A small image embedding model, trained from scratch: muon at rate 0.0087.
Rows from block 9 of a small image embedding model, named by matrix and row number. Rows with one number belong to one channel. Each number is 128 + 24 x the weight over its row's rms, rounded and kept within 0 to 255. All counts start at 0. Numbers have three digits each.
After each channel's rows are labels from the 100 images, of 14848, where the channel reaches its highest value: "top examples" is what is common among them. Only what is clearly more common there than usual is listed. The data: gratings and oriented noise at many angles and scales. In brackets: how many of the 100, against the usual share in percent.
# convs0: first 3x3 conv, stride 2 (model.blocks.9.convs.0.weight, 96x64x3x3, each kernel summed), inputs 0-63
# convs1: second 3x3 conv (model.blocks.9.convs.1.weight, 96x96x3x3, transposed, each kernel summed), outputs 0-95

convs0.87:123117122138078106115080147085174148148158090091132140113071103114152125149147134102119132141123149138161143146097106109114160124135174145157137074133099141138119153136097124121126132146150112
convs1.87:103130167121127125184113141078095164094114152112147132136164106161161147084123183120131142146127120117134133149116153123119120067123147096128142117181122167143099161119130157113169123147081115108127158132103150160132111137168142141096124115118130154122136137126124129107125128108120073096
top examples: medium (68 vs 20); square grating (40 vs 16.6); dashes (36 vs 16.9)

convs0.82:137146163131068123130115114116152106105160142143104111105104077106102098135114135119125093119121129123100151129087106111117142157104137114141080149068164111144121161104087135110106110105133150
convs1.82:134128121119167110084118125104133100091116133109160093128156138117117131142083128128156117131130118145127154154102115108107117125098129146145108100145137074144082138103123127125152120100110164152119119137139103133116131162122117084099113115156068134128086118163149167115119158105133038113
top examples: dashes (81 vs 16.9)

convs0.62:129154124140122118111145116110098087145090083145141114082132138101173154109138135174100143129133123125100097104140154099128148117143159123097140136129139093124178129158129109059143152149146136
convs1.62:157134109129130097134101135136144071151123155127125140170129145146146135120106124102110107176089134186164140195111152108100135129168131150141152134142144143137125096164180154134119122149103142111155076151112141143133108136156123128088110137082112132126137125144102130125135104081102145095
top examples: coloured (91 vs 49.8); dashes (42 vs 16.9); scale: medium (41 vs 20); stripes at 30 degrees (30 vs 8)

convs0.68:152135167140091094142139101192110095148145113134114122133133113070135116131174098122098106128148142102107131105098167133116138124096150117141115124138167115136122135145180082135140123126105091
convs1.68:124131152161098111132127111143157166081130090148145113133213100107134135102128127110143133122114130148150113082137152105117166152123111152120089129124091137155160106077107158156136127100142112159166126111155181159128148111150157136120121105123147113115116149118184149135108149125133119107
top examples: coloured (88 vs 49.8); dashes (62 vs 16.9); stripes at 105 degrees (31 vs 8.2); angle: stripes at 90 degrees (26 vs 8.4)

convs0.15:115122126083120121104140118136139134104139095101099129150102089117109122102079096118119139154173133151078105072119089134134117124097145112124111094168118139094139097120092155099115119129145101
convs1.15:120204123140111083095094147131116119138119162172108138126145127112154147109129159136104113144118088142094107136096143162135108119142157116112113147143117135101107138135112164095122123153115170124128140123129141111100142116149120181138123147104115076117169136098147102131149098105088188098
top examples: coloured (83 vs 49.8); very fine (62 vs 19.6); dashes (42 vs 16.9)

convs0.19:092119097109057145072138160130113108135144119094092139139088137094126110160136111126113167153129133146151122178119140153153135150147091142111130118125173084106132149123110132106134120110135119
convs1.19:133117129105167160141132130136173115149102126103104124159126160125064104147145075138144158105123116131135148122107129100084138142144132175102139075076130127123171142110115101149151100104144138135129110126131137144112127095151124121066082164133105117143151145121153132139104099139171118102
top examples: dashes (72 vs 16.9); coarse (49 vs 19.9)

convs0.84:117169113135138183107090135088123150117154138148129076136130066149112146158130100151138148123154134096126132115124124108158103096107131163090145122117095101126136116134178138128101127095149154
convs1.84:107133168142120105129124129087138128142136104112131165118089148119166112131147139130137125135077108111150138114164126137160103112174134159113137113145123110113085104081135157124117139126162126140069108154125179119107095145127138138080179142123162122184161146110090104114152115094137127144
top examples: dashes (80 vs 16.9)

convs0.77:111136145129150102126144127144119101149095108115086144129103093137127140119132163139123125130121119126172156133106066138074135108147073110120118123085148126107135097158136163144069094118102129
convs1.77:118131116140132151104149124086117126133143079135118126139102072142146166095129105140102099165197160121126140101145101136168131104148122111128141131126178110138126146150147107109113108112102121103120126152096109111142071138173141104124181138150138117144137105096083153115116143163114136164
top examples: medium (48 vs 20); dashes (41 vs 16.9); stripes at 15 degrees (34 vs 8.1)

convs0.83:113137138119119089116166141122099152129120140116114144095072109113125104138128144129126091132073136114078119123142142076131146095122143115133102110158130154123188124165116123140127106105116068
convs1.83:179151105097095104105111138093123101159110147121147133121126174145142125112104108131099114130139122178139091132079142088108093121133134125133140131137137128107099081114106123090089092129129134092128125151081127116104121147107104079108123158074148098127161129125130139134163119078122147103
top examples: square grating (42 vs 16.6); dashes (40 vs 16.9); stripes at 15 degrees (25 vs 8.1)

convs0.10:092137154151149101131121125132104111164130111105101131094132131131116138125129111128085060113136126163171106119086106116106156075076074135121113128130149129140116158116131088115136102113147133
convs1.10:098109137131169151119165153195090140130136124121121137129137129125126152127134135123113152151107192148146119151101068146130139138157154119124108159084141118156130087072143130154130122114135158138142125139114079122139140174145143079157123117106098112150137095154142102102137165098120123149
top examples: coloured (84 vs 49.8); stripes at 15 degrees (32 vs 8.1)

convs0.32:095110130167156170098129141108114129143092122125092121116132093126122112125184107156116138117144149136146134157096111130117113049115104135093100154099106106159134112109136127090109112106156141
convs1.32:125127138135150108162126136169133112123117116145119162143078108129123162079100146173135146109071101135169133103122180112058120180123115088130131121111105150121120114145134131158094137141094116147127155140153121145139104098124147129117162080127103124140154121136125118106123117105103182145
top examples: fine (56 vs 20.1); square grating (44 vs 16.6); dashes (42 vs 16.9)

convs0.25:152139148108104134100131090114116158112088096144128158113167083143143142140153136155104146107102130166104082123131159097148155123127143104099178111133154107082101127103128098147098120147141115
convs1.25:141158125108163139180132170159116146094179164099154118126129172138125132124102197141111116116126148109129159110151137090112097122132154087134127122103168131128161130176110119116140152110138109134106143107141104132123167103098137137108122153110177143141116094132159148109112086139145111093
top examples: coarse (55 vs 19.9); square grating (44 vs 16.6); dashes (39 vs 16.9)

convs0.60:101130129145160104161128130154112121136073116118091147094121105105154142101141136147134106121124100179160099129136146125096087137137088130148113098129101098088146067156131133140128111105164117
convs1.60:116187164110142125107137124182082111151138157123119107155123139102126162109118132085120150123159138110129118149104113155148140123101117120131112158142108079114109111116129145176099160153154135112112172154067125147134122083138148079113111139128125106161117150113135104177151107102111134124
top examples: medium (49 vs 20); dashes (40 vs 16.9); stripes at 60 degrees (34 vs 8.3)

convs0.73:137075118110084178111134153128113097146128150153129096135142118132108119121172117133129109106117140151144103141131109137130137077102139169134171107128105151153118148091185123111167104087128126
convs1.73:163159135093110127126128073135164124125135142137131151126126167146165101116169137114114142133121153150159142129135182113099113119132158133133142156118089160134129111089124114138102091117097122146129072087147144186131141114107127157133152147153148190151096123150106122111115182137126129107
top examples: coloured (85 vs 49.8); square grating (52 vs 16.6)

convs0.22:136114118130106105100110183109152108117161182120120114157161151159086094153162099089123105118108105144120125132106085087118126117116122141135123105120096150136142116107137141134154104074129162
convs1.22:082124166126100108110121106111096165126140088157097073142115131105192124135132158140169138142115132128105163124088185127160163086113096106132161138153119119105117120106139123128131122146114119129125130152089149154138112133057140121121111159097144152104136134116107129139131113097109113152
top examples: medium (83 vs 20); square grating (44 vs 16.6); stripes at 165 degrees (27 vs 8.3)

convs0.4:163093146077127116130147122186101129144122136131126111134129140118135158166126170114134109140105100123170096146150125140186098115111124150131170124100147118137122158127101105089135085103159150
convs1.4:127168152104128133113073100060123107136108163108101128101108127127145117119145106142145084137114134120103137146118145117151109114121137137104145136160164144133106157172129121090107133133124119110086110137128113187140170120121100130121134139152125212121146159135169150126128122101100118091
top examples: coloured (96 vs 49.8); very fine (66 vs 19.6); dashes (45 vs 16.9); kind: square grating (39 vs 16.6)

convs0.36:082139133170153165130101129123115128136128131138167097134109088131107111104120143145114118122107073128109135152133128087164150140071123110136112135093130115150094091121113085175101093133120125
convs1.36:133154104101093123129101160133184118129103145109136152125115150128108124164091095104116112134129156127092120166094151102146113124137118116157159125139158118140133098132154103069144127088139115087029110155106120117139151146089115112155133113129132140159134141130126121167139098145133115124
top examples: coloured (84 vs 49.8); dashes (54 vs 16.9)

convs0.30:116093100144114127134098127105136109172095094129123139118146136111108178108189151146089147132118145086124093113134096087131106103117164100114123145111111132133152098130169156101156133097115134
convs1.30:128121149126116116111127084137128083134119109121093144122143141139117120083110125125179154153071108162119143156079137129130126144151118166131138127141106105085157133113156146144101104124103113132227120135110124095123120143159132116128146098166125104139111148131103163130175118142130169123
top examples: medium (66 vs 20); dashes (49 vs 16.9); stripes at 150 degrees (25 vs 8.5)

convs0.85:154127132182087117116116111123106123125097112177124147149160053114104119108154090156116120113129111144165131158111111163131136120082144129139140131148111086140152133101152113114146108119134168
convs1.85:144173123159183126144122141063146101131176128155156110147142100093143132152071099129095146100098123108141112148156119142138167146153133111128112147091143131186142150125133110150123083123141144141137107149124117164143161111086138133103119156111115133134116163137145119113129110129144083163
top examples: dashes (51 vs 16.9); fine (47 vs 20.1)

convs0.31:104178140121121096060135145144093127101139089118105100101118087125095120112124130106143101112131106120127151122089101161122129139107133126109136072121159107126154124125114112111084112090105101
convs1.31:093155124144127174140118195098125128096128098124142111147162129109117140098096155148099078113166139098127112159098108089166131104141162144142112114113170147126123099099161132109149126125171106126146131124129122104081074108160127110123087159113126112101143139138119115159098121105110127125
top examples: dashes (72 vs 16.9); very coarse (47 vs 20.4)

convs0.81:130092128093116151112110112093149125141113132118128093088156143141126106127106133119128176107094117047165118113142169156147107131115141148133112127081128153156125153139137140092096157127115157
convs1.81:123127141177134112099106109083117094075133119102124117120089110104105137125132163076143137137080133173117177132148146164119153095124162157089127130144132122132109134161115145080139123137114142146083111147107162147178115085151144138099119117145131116156145142109092111138146100133132134155
top examples: dashes (82 vs 16.9); medium (53 vs 20)

convs0.33:138106118110155152158146166098125102160150128157155140150132129122126135147157081140134104099176159116108102111112123135125146142130113110111159185159156153107160099117149159135158099179116116
convs1.33:128168105104108118129145107088095091157104113104100153131124131123165145100119124125101099140086090135095133122109136087159108126137151096085153158130163111098089124103090091123118135156145131098119098171118117167181143102144121139119162127139123116146138148111105150134154090116128148086
top examples: coloured (94 vs 49.8); medium (83 vs 20); square grating (46 vs 16.6); angle: stripes at 165 degrees (30 vs 8.3)

convs0.8:103088103137128177129094100113138107141160153121118134108120145143095106095156163116132106114119176132132122105143123150156127119093111092138075132138117119146064122130161108078124108134105118
convs1.8:133140122118124102183133088134147063096104096138121168115134142139125144143128134125154129140076086142119134103075161129119142129106119126139126144116129123138126142043149134126142137118132101101116113161145188088136104114165096133099122104124116095126162149141137127140073144145130127127
top examples: coloured (98 vs 49.8); dashes (43 vs 16.9)

convs0.37:107097169120129111128107102140117125103108119088114112107154130086061140125172145122068115130119130164133124138072107138121122138098144148162144101101141132138165112127132115152115162124160106
convs1.37:126114132114147116089146103143153132095111129157085130073159145098095132110153136166130125118155155125149123168130106123098134115154124152129124137173123157120118107134098155130100096131105114080166152125114124153112187142125104104168096089072143127091136091140138128140157106118124093146
top examples: dashes (61 vs 16.9)

convs0.93:128152077153094140070109084104146079157131106135115136139103130097141120117137129170136144156117163148130119134132095115121137138106152110115059132146101104115124159089141138124163123123142110
convs1.93:151128137202132097175128162171153134131125140106152086137120149135094167122086140153112158105150170123130141132122113131131124100168135094142143113118127101129131140137133141137097183135110109145142114169121107120128152074105141109111082139104147142137142157116099078124168118132147099126
top examples: dashes (45 vs 16.9); stripes at 15 degrees (35 vs 8.1)

convs0.21:144109116130126109126095132130139138197093133162128162160130121116154129144165105147129152123169139111128146112149135150160133152079132136145120119114165130116086113140118184169128069127155122
convs1.21:102090117155096119100120101097100118093080120087111135167046131116161142126145123130094197131137155120109129124155129103127164128105141143157150108111163137133105141133117111149086136174136140113147082104114086123107124134141133111122128139143163138152104140118113120166152108118136141125
top examples: coloured (84 vs 49.8); dashes (56 vs 16.9); fine (49 vs 20.1)

convs0.35:150133136166081118105085150108100139090129120135120138143125118120117107169115117128131100129119120123126147148073082144138143130145104138112079164166169112108105130112135169158137144076096122
convs1.35:131157104116143134145121122092113124192114123114138109189122131131117123156137101096090147114110102140109137074146088135111096109148137142152141153120129125146130115098151169143148098120129121115116101110145113100179116071119113122088118156110107077150131175133121094129124129103142090090
top examples: dashes (47 vs 16.9); stripes at 45 degrees (25 vs 8.6)

convs0.1:106175142117114101136138118144137119153106090119132127135103088136104078127115125108104107172138140139136168120134133137123131130095128069152111168109144130165070127168161134163089135142147136
convs1.1:143166121103132104114104160106152132137139109120144179136139105119123131118097172131078100112188117146082117097101103133150074128148097113129137124150090145166142158141143121103122126136125138142072115146118128135147150156074072106128130142120160138139088147119125161140161141127109141126
top examples: very coarse (60 vs 20.4); dashes (49 vs 16.9); square grating (40 vs 16.6)

convs0.14:128119123147122111081107136158109112105093088094084155125104123116110082123119153090136121127119136096152139100119158125166135113125139128109160152098130138168094094117124171109081140124173125
convs1.14:103129100168136130127163128116094148132113123113123142082101102137112128144111130084092118100141134190115137125102125141099130128112154083154149071155148127148146120155147108198126117139127122126148114120130070137144080106136135126138060169115140141134143133128111133073140123125119145134
top examples: medium (42 vs 20); dashes (37 vs 16.9); stripes at 30 degrees (29 vs 8)

convs0.64:117114150162153115142173107166149109161105114147112112151155129166157111130091099103142115135121095126138136133152143124105114140173120173127094129126092092126047141132118118119133136146159143
convs1.64:150131104088097108095068104110106098132096128126130168150136141115135148130146154110123076148116152144112136149096141115135115091146119163105164140170134109079117143133133140123137110127105128106132106159117117131155107151158101147123139119161150151118123143105160134098186107116102204144
top examples: coloured (91 vs 49.8); very fine (63 vs 19.6); square grating (57 vs 16.6)

convs0.61:119135088140110104166092116137101132123126115126111082128118133088143139137100146148106145097138143068128121087117117145144104122069100117116135117131131129113107114133162079113114114069133172
convs1.61:110168161185136171129114129151118113128131136121168144131123135112118100147166098116145100174089091161154105156116121107133168106124127134112135141099108106107117119134148104164148125098129159102078105141120149153131178127122129148134129143093090127140132196149132101086083126127123135122
top examples: coloured (82 vs 49.8); dashes (47 vs 16.9); scale: very fine (41 vs 19.6); stripes at 165 degrees (37 vs 8.3)

convs0.74:160133148157098156146170126147123085122106086126121123142127088109118150126157105116119109159163091152123085119151145139122100153097145142112107129141145131084106079141119143140115184102163126
convs1.74:176140095086155106068128119122153125173101122105179098146127127140143130088149144094115133123097146126142140113145140127064133143137128117138142119117091080159129148112097142144149144123128123143135122135124094131125169130116099119145133144110130163144133097138186117071091102138105142095
top examples: coloured (83 vs 49.8); dashes (50 vs 16.9); scale: coarse (43 vs 19.9); square grating (42 vs 16.6)

convs0.42:139117104077116095099097096116121126123068069126123133160126107112125151153104120156135138148104141121126136170128124065083090139141137115117152102120119090149131126134115145156154133129094123
convs1.42:121172117127138117078102075118125149184133143140126186165083138100130136120140115134155133154113120103147147135123116132123088167152148162157113138165111095120124142152132079103106129153152162113113106118097124128108142169149100114133121120104109143131136134107167128068113119105091136106
top examples: coloured (83 vs 49.8); very fine (57 vs 19.6); dashes (51 vs 16.9)

convs0.44:142116142103118113076149138113120142133129074135148116096119068100138091128097130160101120107106122171100150171100139129158147103116137112124117133116108152082152150120125157081111152127102117
convs1.44:113148129110122145126139125078116167107091156108119127137141146123173130136128138161122124147144148106115112190106101156122153086127129117111139095209123106147077108173147166113115101130104114130095139122107105104076124165116112102121119127123146117142173113152141136141125129126129081109
top examples: medium (67 vs 20); dashes (55 vs 16.9)

convs0.79:096108130134052110091112160102115125116137122096111102134090121117100107115121118120123114126115125138174131143109131144085132082156113134105123118115118100134082134095106184116102137174117134
convs1.79:150121106165141152176127131082113127102114133155109114152126105147092106118053152115120158106136084159128158071191119139133097151148120117110125144118104132148150165095147094131130114115114147141138136113165117108132114109162095094153131125100097077139144107135116111120110142139126129114
top examples: dashes (81 vs 16.9); coarse (66 vs 19.9)

convs0.24:087167129167140158130101112152111144117098110124140144116139097140131095123134118095128103074106158175123137098136130119128122117094152121151116146070108131087127142134107114148194098120145129
convs1.24:157151145123102145190136106165108172136119137134139126133082145131107120099147125167141127182147107112117101116092172119179069135125142132116109130089153102152144112126132108138165132138120156112088130159119124141124112160125122130087164126115143131133173100154105077096142148130118107125
top examples: dashes (47 vs 16.9)

convs0.20:140100115138120116123116129089122114100086117192108096113128083159135097133154110157124115128125100185122150097099104150129124145122158144123134162162089128099078130138114140103143093141120139
convs1.20:140109120105087104163102116067137125101124142137164110084140183177160149101097142124093135098129117113138093125142138100162137092151162093110147155162128126120185125119116102137129090134147143104106135162088128157110127133122111129113116146147119130089104128141120160093159115147145109133
top examples: dashes (56 vs 16.9); fine (54 vs 20.1)

convs0.76:114138094142110161137116116128114147084095152116116137124136105143143113107142147122150107091092086169152103119188106139155118176128112146190154126124145113103123123141122130144125096087147095
convs1.76:114125117087146131138134117119085159156131137113150134123098091140133150157096106143097166122112110097106123212076087134138127087129120082126162141122149111185092162162145130134108138116144118126084133162107112114123113145129145141156126150132079138126115141129148138134139121099151102109
top examples: coloured (84 vs 49.8); dashes (60 vs 16.9); medium (60 vs 20)

convs0.66:138177148140143092091159087179084120127131130117136154083118086147153132105123134118144128073145132152127104092104141137137127137122180110146139138135109106100132113140130125133151142140189139
convs1.66:168182107134128125113106098196117143138127155130099125121126101131109144122119116115078137084114101129149160120185097097105175111164182104122142108143159182120153132133143145131101131152112122096134137129127128119145116116116125117138118144129142145119133113116119159150191105119099085140
top examples: dashes (63 vs 16.9); very fine (41 vs 19.6); stripes at 0 degrees (26 vs 8.5)

convs0.88:116115090102128103101146169164093146103125112129111116102146169134132101119074153112120166135135164131129144130121148137141111090118087115116152158113071143118097125111104095138140167123088146
convs1.88:096130114109130130158093101123144120137110105119127118086143148160133144152108166126129119097092131132112094143069127119159111118127178105102120104151168136102154162143117104195144178129137099119140112124106106146126112087127105132119182164125107140156137103108111178107131121157118147102
top examples: coloured (90 vs 49.8); fine (50 vs 20.1); square grating (47 vs 16.6); angle: stripes at 90 degrees (30 vs 8.4)

convs0.50:141093120097111130127095155153132118127137117086100123088095119136082110156121094125120142173096104086121099132087139160134161132112153121131085092123141115125061119106110136122115148151118132
convs1.50:139104131116130126149122109054151076126115131104131159131128087134134109134102132131152115141118126119140133102174111117107089157146181171116122143092127113134105103113153155117095144150162107137122113115175120118129149104180146184144112094117124143163121138146099108097105151090115135096
top examples: dashes (72 vs 16.9)

convs0.43:134114114125121130112110103078132127115111114127121137119121123060098089121149139126067110136126173103137147103093158146136125157098163171138126133168137130109123075150113133173110104111131121
convs1.43:124147156151139141105138143103130166120149122088129102147161154137109129118127169107084130087135136181092128149117089128114139120128159117130167159146161133166116123144075168122091139112162144148169139150129121134177158151145142092179115092114095137141123146148166125122156124127101118140
top examples: dashes (74 vs 16.9); coarse (47 vs 19.9)

convs0.92:131110163138123121122104134105081138076085118112101151098128108089130112139150126154132137079119099136108129112109114155112145122148119122142138166106119118124149082071100149126168072108119133
convs1.92:116166109132121147146129120171113121154127149135134150160122142138132110075115124101108131102158098130100120113063094132117133127142121139139100117085128125161178107123143120147089114148156087103088153124133130049153137128141109130143120148161111102163127146137103149107108122075108164129
top examples: coloured (99 vs 49.8)

convs0.3:101156126150125122102098112132113087145107091151119105119116136096131113107134146135115141118126145149112158148128099088136082104104133103173134174131109160085126089088147129116142111139160068
convs1.3:107156142082139086156141131162149074137109133130137125103134085123127124141079154109151113130130145097186098115063121153136127147158086112127128114172137114121117107123174097124141117134107103119156128138138096134108119144154123098127149109143136126168153114132141144130169094121136191127
top examples: coarse (46 vs 19.9)

convs0.12:135120167120103120086118148129129147137134095134092121088172106142076110149148119115133124121130101125182102118102097151124160111096094106120139121159163147128136110108140160159147128106128068
convs1.12:135153078152111131133119139159130128124122112191146135135143084148112131135129146129126114117130083098116134133094128139099117119142157126136156112167165147112141124147137100096130116126110140095131177094111105106183073093179094132128133104103140119158139108119122113172145108109102188141
top examples: fine (55 vs 20.1); square grating (46 vs 16.6); dashes (40 vs 16.9)

convs0.0:111151102179100102103106115085147107076114098124150156148118137117129146141166101145102158129145160135113127115125126109129119186126157136117136148178163121161105128134107092146166119143129152
convs1.0:110191152133088125125116163181109119118124136120146097110112133126124155101106136131124141124108094128094097132142106119124119119169105096144151133191106108191113140143097152135140120191167178116167130123130118116145129102146141143109112148095108146127111130093121112139151095093105123118
top examples: dashes (74 vs 16.9); very coarse (44 vs 20.4)

convs0.17:108141138156109128082103147097086104100113124146116160125122107145110123100168108125107094134116115198145119158124082093143111112166107119142157103113121124097078125112137156139115116108106144
convs1.17:132145108109087123122151170110104123129142116115114125109124133155109118150117126118107091063146139101115114107159132125095113123121132141158111119179142142142137084146111109143124115156122121134136127119150103093127094139030165059122125157114089120105137113155117147170102132132127134112
top examples: dashes (60 vs 16.9); coarse (56 vs 19.9)

convs0.38:146115155124129126062138163082147130147109091146107124115131143108109126115162154112139102111115165110107150152124078126131129089157113130132127195146148156110173115095119114158108145142128120
convs1.38:144152090103120126083106130141120107162133117112142168138113122146081146118111134162096105085143119106144106154123139076123155118151146113107179114129157107143129123137130082069139135164103121120133119086128106165168119128135104108083169121101143133123130098109143160078145139113105122152
top examples: medium (64 vs 20); square grating (44 vs 16.6); stripes at 135 degrees (31 vs 8.5)

convs0.48:155084130126111090098131103129108135147104119106119152118082117098118074114121165144085118129123149108134147127111103109129140115093111141130102135051143118126118112130128197137109097130119120
convs1.48:134113118178129110117151133118126158100121107158131117130185113122126129161108126127112119116203114118119154118141124127131207124119128148129130085123112106138142117106163124146092155139119084106122149125132076131110148098116146086150081110165114120138107131136124160174099144172123114145
top examples: medium (58 vs 20); stripes at 90 degrees (27 vs 8.4)